From a checkpoint of a small image classifier.
Model: 1.21M parameters, arch nf_resnet, activation relu.
Training: muon at rate 0.011, 11700 steps.
Data: trained on flat shapes of many kinds, plain or patterned, on busy backdrops, 195000 training examples.
Rows from block 4 of a small image classifier, named by matrix and row number. Rows with one number belong to one channel. Each number is 128 + 32 x the weight over its row's rms, rounded and kept within 0 to 255. All counts start at 0. Numbers have three digits each. After the name is the row's rms in percent of the matrix's.
After each channel's rows are labels from the 100 images, of 14848, where the channel reaches its highest value: "responds to" is what is common among them. Only what is clearly more common there than usual is listed. The data: flat shapes of many kinds, plain or patterned, on busy backdrops. In brackets: how many of the 100, against the usual share in percent.
# convs0: first 3x3 conv (model.blocks.4.convs.0.weight, 80x80x3x3, standardized in use, each kernel summed), inputs 0-79
# convs1: second 3x3 conv (model.blocks.4.convs.1.weight, 80x80x3x3, standardized in use, transposed, each kernel summed), outputs 0-79

convs0.43 141:052105124126213161151096122119142124158090136079122139122135126141128206093115151156110190118098157131079145111095107139120127127163199100106131130148136121148073161162136142153124116111013143075090123090165167120163132121126123120170117133
convs1.43 117:126136148109107082140146122128125139162150124149101130136117184129149047118121102144086067171167162123162113097133115124140167135150069095114117172186136141137170177138139141103123143118022137189156115073113174160075161078156132095091141104
responds to: black shape (49 vs 22.2)

convs0.39 095:115164084151072101127138137121203115071099135167164172140127135131197145114113106131110129139116104130045137081155103105129152116105104121115101121187138119148075140121067102158175122109132168153133111151116137156103162135087099145125121247
convs1.39 096:168137177176136193126126081110097161126162083124143088124146149116130143115112114161119176165091200136159135118112214088135151151148199158133156144134136202201153163113107122124170087122158116116146101160104136150125101138165132164129126197
responds to: tee (33 vs 14.2)

convs0.6 086:162132155100147142173026095133109215155059142065172141169139108082135099093141146138164166193100106054138125126158148091123125150155141141154149083125167134127106118120116131079104106069164130155123119144103149124143146125101173113124100138
convs1.6 101:131112137139166143158168123127134120087094179131140103079151121116143066152122128170106138162172191145164148122151114144114143097095106158121175101121102191173147115096148153104075140157138096072110147069110063052092079174133151130128196151
responds to: count: five (52 vs 18.1); flower (37 vs 13.5)

convs0.72 104:126109123103120108080098105098117149163074175114110106113030101133132139124168131153054114144109153164162123138108128101077165159133102112102103112177135169121127152166140107157148107168115098028156136172134135119152131152169120187136199162
convs1.72 118:139114152174145160132112207132116132185162112126189147083169167151138139224118109100145092170119087152168122132150096152086167119158127102136196119070127145137082114111101138088124134170127152120086132137135117117147095072062119138107072148
responds to: gear (69 vs 13.9); largest shape: gear (48 vs 6)

convs0.61 122:125121066199123123213170124162117199106050138094187118136112089080157148076126156131055176139125125063148140126108186100138106086091141150119138176129138113121122178135126097144108103081148133127106099116155143123123149115169125130127122153
convs1.61 102:143127087163146086085125168111118082133141149163078140105138127144092066130066103131137106167070138123111144112100128115151092101109062108105144086096075136099063082104155157049065098145133095127094166133133086149125095145184167134102117101
responds to: orange shape (45 vs 22.3); flower (33 vs 13.5)

convs0.14 084:113155141165163131121078037142160156108097114144133101079193100083082160144186184154130147148151090079118101175145189103090122120133132172117116141144112153121094095138101170107165150099137088145142123147110158108095138111056144189096153112
convs1.14 102:140182083139108078187086137083151146156150125083073136133073135141156135114098126141143131106157109153105142100140139170112115169140141176177076094096160116076146165109123064088088100083113174118058114124143161104166185071108145112135131162
responds to: cross (35 vs 14); its colour: red (25 vs 8.1)

convs0.51 104:141114162074150161137161054150110136175132175129132118120105143106136125145157132120100111189120120162146162112134147073112136142084156100086135085130121180136133128158066112147112105050114104163133149135108141157084118114089255082136150113
convs1.51 096:102140174168143127150133192114134130039117129132102183167147151086140114127110081133106143095112141128117107138142067091148143119133127112110157149119148061104185112139137131180156142150136112066080136093216097171137156095097115051157094125
responds to: flower (38 vs 13.5); crescent (37 vs 13.8)

convs0.2 076:151127139126146122194136142156108189201149104133116103132158066131098151079140133111123124152129141112121150137117113108131169086126142155153084043192099099061060169130110144146107136129156094175121160118140167093126159087089159047156122130
convs1.2 108:132139087089121084180119059073151147127134147089118176159147119111128133069126097144132091118141097114127150044118135094131158180084144140092132122060096139080161121182188130074130124044153121128096146141068126118103144131101152153125128099
responds to: ring (34 vs 14.1)

convs0.59 082:131161107042103127113104165153128157152095152105124158147121176095102132113097138144114080150126098085108094152154165134073086154111120118130102076132136174177151170164107171084142117137136207086160154189111100184150168113076122114114151069
convs1.59 103:141140164218169106136126133155144110123084107110204101096175039132121115156139134135075149145137124139148164116146130085172137196088130091083141137090101162155124146141207106097144105095148151142080126125120131134142051125091141148135135165
responds to: count: five (49 vs 18.1); ring (37 vs 14.1); frame (32 vs 13.7)

convs0.27 097:174214143128152142108131074143202135162151134146104121086142151078148062134152127108146171145109097121086119145145133062086106136152122123101152129092119070178131163139115113165112106115131102128173103147146110118146108160112181023171116109
convs1.27 089:158137132136083170127148148145163133133167125165120137196120117145132190146134095126132141131076169161133200146105108145178156135106165139177139028163171112151146120146197133123142107110180157151098115091098100097126152163147117095171206114
responds to: cross (33 vs 14)

convs0.17 096:134121137211122128160160085158089162154134091137082176082086047114147109125102144083048144171169178155139153131101110095129156100161138148141119099145078146128108160127098125183136102103148067132090123151176149129107088105106128163164139172
convs1.17 104:155117134110161157102165139124147134128088136150128087171164162097106084139114115141145152115120096104101115149179137033119146180014145118124148143120114125141149167135136167075154139111136156104082137119033095140130068146140168174098140109
responds to: count: five (43 vs 18.1)

convs0.71 093:101102126141120138188101102128140158198033150141178143112141057100139145150169134121125125148148116043120143118121204099131176144098086099084124134171068138168119153190098145080083094128128115103134175131151117119119136130133154097131147141
convs1.71 084:151161205075093085129129097109171160110133131103063147113079158136125138109083141152133140098111139134111115049135104182085065119177181134120163117175152134119130121103078123124118110171157092128144114148197146141173117106094113102076119185
responds to: flower (71 vs 13.5); largest shape: flower (29 vs 3.7)

convs0.56 082:138143115173113127103129124119140167159098129102099118103097103120105145100092136130113124121158105198165153179197076172120164114185168121132138065186132124091090100144091100112104120103168091104157165162162171104097134092053132105210131112
convs1.56 087:102115166123145155097152140213170107116135136152105123190147057130096157142132122107170087168094116126143151174089146098140167171037138083142082125141147114165129157143142157159077125076142147138077119150068127099157108141178114129164160157
responds to: tee (32 vs 14.2)

convs0.11 104:105040142136150148167137122139140088148134178084150164124080177052084099089121116074166085109133104132159132090103112142109136132145086120124174126184146144086167085172129110119147149173112104106140185115151136141102104215158141091159124130
convs1.11 102:130175095096185105135110172132113142137129071154117073144152069159097143173117134126127154096081151112156139114154166173158136096093137149193067093169114102151046119062116124123125174158144162133127133181118114084135128070127101122126191148
responds to: ring (52 vs 14.1); largest shape: ring (36 vs 6.3)

convs0.68 081:132145164105114094113141137132145192144090188129134135153120112091126136061160143148155151143123100131133132194092129072120152129108134114127122052184138120151031152178058163081111133141142178123061150137139166064151134114130097129105151129
convs1.68 089:058131160158154182122120147160128116124108094093199150177127149124162154166135130146104130131148118076100136103198168162158107112153153042138165209113168122130188114147180081139127114119131137101164073081153132139122144116074137141119098139
responds to: ring (51 vs 14.1); gear (42 vs 13.9); largest shape: ring (33 vs 6.3); largest shape: gear (26 vs 6)

convs0.30 100:131120072215155151120120131124135119159149119095168114160121115087114148122150160137185111089111060047148143091122097090126115101179108143077159171118133082145067159147159048084124109165122122143155126137150143133164161176110092150167152113
convs1.30 110:120136143122105112085099107095078149131146075097180138120130102177120139079172104117073144129124181121164059086131155150185112131161128118166119150099110185134163121153127114135187131158121169176139100108097150192089148092171095152090125047
responds to: gear (40 vs 13.9)

convs0.25 126:138111144172091122193157058161141121101120084109151101116177110089159099185148131158117130124101069123171123134150159100111141152077159124086101076119110162126194134151050113110158171105113127086162135098148137144138071167089162155109185137
convs1.25 120:126100120092153213119133142077154133126142199161084095137066196156118164137155147119164161078123139103091182093126121161109150134195132144115147162164183059113123156096145130142098121170175111115171122129096122130144117152153107077160089131
responds to: gear (34 vs 13.9)

convs0.58 086:128123068114108142139133109139167161179123172085121166153119088148133176114087144134125145123101098120121117088162104147207175120110181146155089137103115111112089144136104108137074117089138096172163096138167119138122240086060106156115159085
convs1.58 092:126090165109111055112109196141098112146109154164162111082122122096111134137110118116087153177113130170068156150107117076140141103105088135092125063130022124142124106132068175165129136131164104122096141146081122089153125137168113083175120090
responds to: flower (37 vs 13.5)

convs0.32 105:132176089123152103149201149151114183112085119095163117102127107141166142069124129184105135135110165075103108172107148050196147157144144152115092064137150150132093189131097098178127109110115111167118106122153105108120170127055091127124133162
convs1.32 087:124068135162132117087043068122122114124140074124141127130148096103131093145159154133090155059173075187118139115134150151141146155081137147106156164120090049139077133132112156154102094117140091060111165167084134124152151131075165101097141130
responds to: red shape (49 vs 21.7); count: five (41 vs 18.1); flower (32 vs 13.5); frame (32 vs 13.7)

convs0.18 112:118123132137120112079206138133174136107097139125142145166136093128206151085117171184079167150061122060142168138185127071051112151093143124110136066158092124107130136142086137144141088119144160106158069135127118122152156143121112167116118157
convs1.18 113:128117139079112166186097129144059115161128112098178094124180124107112137154130126125096150148075111161119143130117174078125098090172129183089145139054134131145084132125091141110094131067133116107110137219074168110183108138103102099168167112
responds to: ring (58 vs 14.1); count: five (41 vs 18.1); largest shape: ring (34 vs 6.3)

convs0.69 101:097198118130093124091126134133197158167132125189100144115111149137127150102136098130125081149147126062162154151123133084103116117084116159084126074118179168076155110116116076092092166188183141118102146140120152102208108159103102136177112089
convs1.69 099:141129141136130150121138156113140137187145148148138117162125142121143120151133184156133115181111088168173236109132175135102178160144135117139161163103113103140075098120211131132185133172077122123149126142135149140195121186119169180146178082
responds to: bar (32 vs 13.9)

convs0.16 124:185109184146124075119104138134090083101117158106152082160084110166123053146131204123154125125108105192187120136121125126161095133117092215115115070111099123146171134175111124121140105173176088068117135135120146135119089128102139146106169146
convs1.16 118:097102084143097141105121088111112118171105113166105143145113166141156044197138111119115086145143160086129062145111092101110152105159055074142141167161157105104101145103123138133079096092093113165141110083130062148097190101097139119107107081
responds to: ring (73 vs 14.1); largest shape: ring (60 vs 6.3); frame (34 vs 13.7)

convs0.5 090:131130187135123119142113107151109172114104132158140144156140140220128073116163149146170152136085156087132155080069123047148115166120180145125186117123133057131141161069061133105100158140143088129117122136074130168146143080119116091106122163
convs1.5 084:157083104142135117113147079133109102106142106123154152152109062065113164155119081156112142167143153147182113188081168105126150074140114141162115029124120193139105126153114134169169124105163132123124076183140138126133069165161132179174111131
responds to: red shape (46 vs 21.7); count: five (41 vs 18.1)

convs0.26 100:126087124116108144085137127206138111152083152085183077123150134118148148067102122080159107108151200147106144135133045162131153160139127120149192136177126157089083105198101123083134077114112127145126116147098132150097151146124168087120185105
convs1.26 100:109130106121113116190108120157144142182106134148068185148153091085109089138087142113085089089115104138155153120082120138070127171083120153144010101080146097147111068101150151115100155117108160129126117136119102074108170128107088082115107130
responds to: ring (73 vs 14.1); count: five (39 vs 18.1); largest shape: ring (27 vs 6.3)

convs0.36 108:095076149196160124140157051131130117147093154109170102153181095082144136170133100164167113152151109097144140130151189093164158135093153111108131088139099141134151142181070127082059116168097098085121152098143112146183102173096145077114119135
convs1.36 102:156096182095091237127095105091132141151156122131069098123070189158112138155108143108131115044112117146134083097108070182109137130151140116113122167142185067101122151076103092135147149126134115153154094119158154131101153096148118116100118101
responds to: gear (59 vs 13.9); largest shape: gear (48 vs 6)

convs0.44 069:157084142121129145144129076158120126146125086087191142106111070133103183122192157142077156172117113092132137116147120117169111094104154152183066067121144101168144163094118104146105091149138150110102110131172166156164128108081086197180096091
convs1.44 092:156167066153116105092165154097195117091105142135052068122113138137160142093089136155135155105167102108116074153159155137089139093124129126097058147147166160092152174167136125164116092077113049118190184110116119124156142133116134102133144106
responds to: star (33 vs 13.8); tee (33 vs 14.2)

convs0.55 095:129150134131174118171146152143129142111124205077183114140128125173115152076134174120103128173103103147088143101090172109106141101023161190134126138109099080138106157159117178099123134115154136124104104131129164058164156065114097095094131155
convs1.55 096:190107143153165102098132098163148101130107111129187135086118162095155158128102168153085083088101115086169116131111157089147120123128145103093130161144108225125193091149133106141128111158124093088119165072112174114120068166144123191181120090
responds to: count: five (56 vs 18.1); white shape (48 vs 21.6)

convs0.20 110:135161195102151169128109108144129117165141113149114142127064125138046135165162184115126177101151125107129131126110141080085144136047129144087073041136144107142174176166165080081147128152140147101175113133098131074137114113157129117157119159
convs1.20 113:065119070133139093135126118160097083113125152155169108100130090120092102133116031091114061137128145097115147140083077130148115101102079076122082105124102114125063085089130137144133131079063083128171165119127074099116103165111136148123166114
responds to: ring (42 vs 14.1)

convs0.64 085:135099126101136093141121090148151108140125106121194146116203117131124160120200116128138178138117140101138154151080057080051202149115167164108080054154103117098119125165127174101157090114093151076094150169115166150119135127126142161119135112
convs1.64 110:133125053121115066128110159059105130074112132106115103162072130174138144084119165124125143110133124161095093034141105128175073164156153148129076139112131154120137143126137140070118122085158140142110152123149120117098168079078121082077107063
responds to: purple shape (46 vs 22.1); star (44 vs 13.8); flower (40 vs 13.5); its colour: purple (25 vs 8.5)

convs0.65 110:122097103106147142105118143112138114138196089204132125115181166104121129117134143112118104127082132111171125133121066113049197113148125124107122027145131172124102089178145154032122158138135148093114127163116143190147168121145128135148137119
convs1.65 096:117131148097159149101115163122145118147069159103143118113113137166198148115096142134212140158191119132162144185167178109130144194145141151131131188180113110108172147134159168117192145061115124141158110179121075147097152190123142153137118141
responds to: flower (56 vs 13.5); largest shape: flower (45 vs 3.7); count: two (41 vs 20.5)

convs0.33 096:130152088126130135171164175120103140158120158082159149119115099148101147123157142153085118136081093097087150086135121150106121126165175137101101031152190098128030143158064133144126138170145084115110188114153166110161113133102099147127184148
convs1.33 107:136146166125123095059147085176148160086056208102120146187131144127136114106175107109129146111122149146095090083152120170101115118130130089124143183175106171145154149118192123129157125213148110113155124134188152158072122123129097118161099097
responds to: arrow (32 vs 13.6)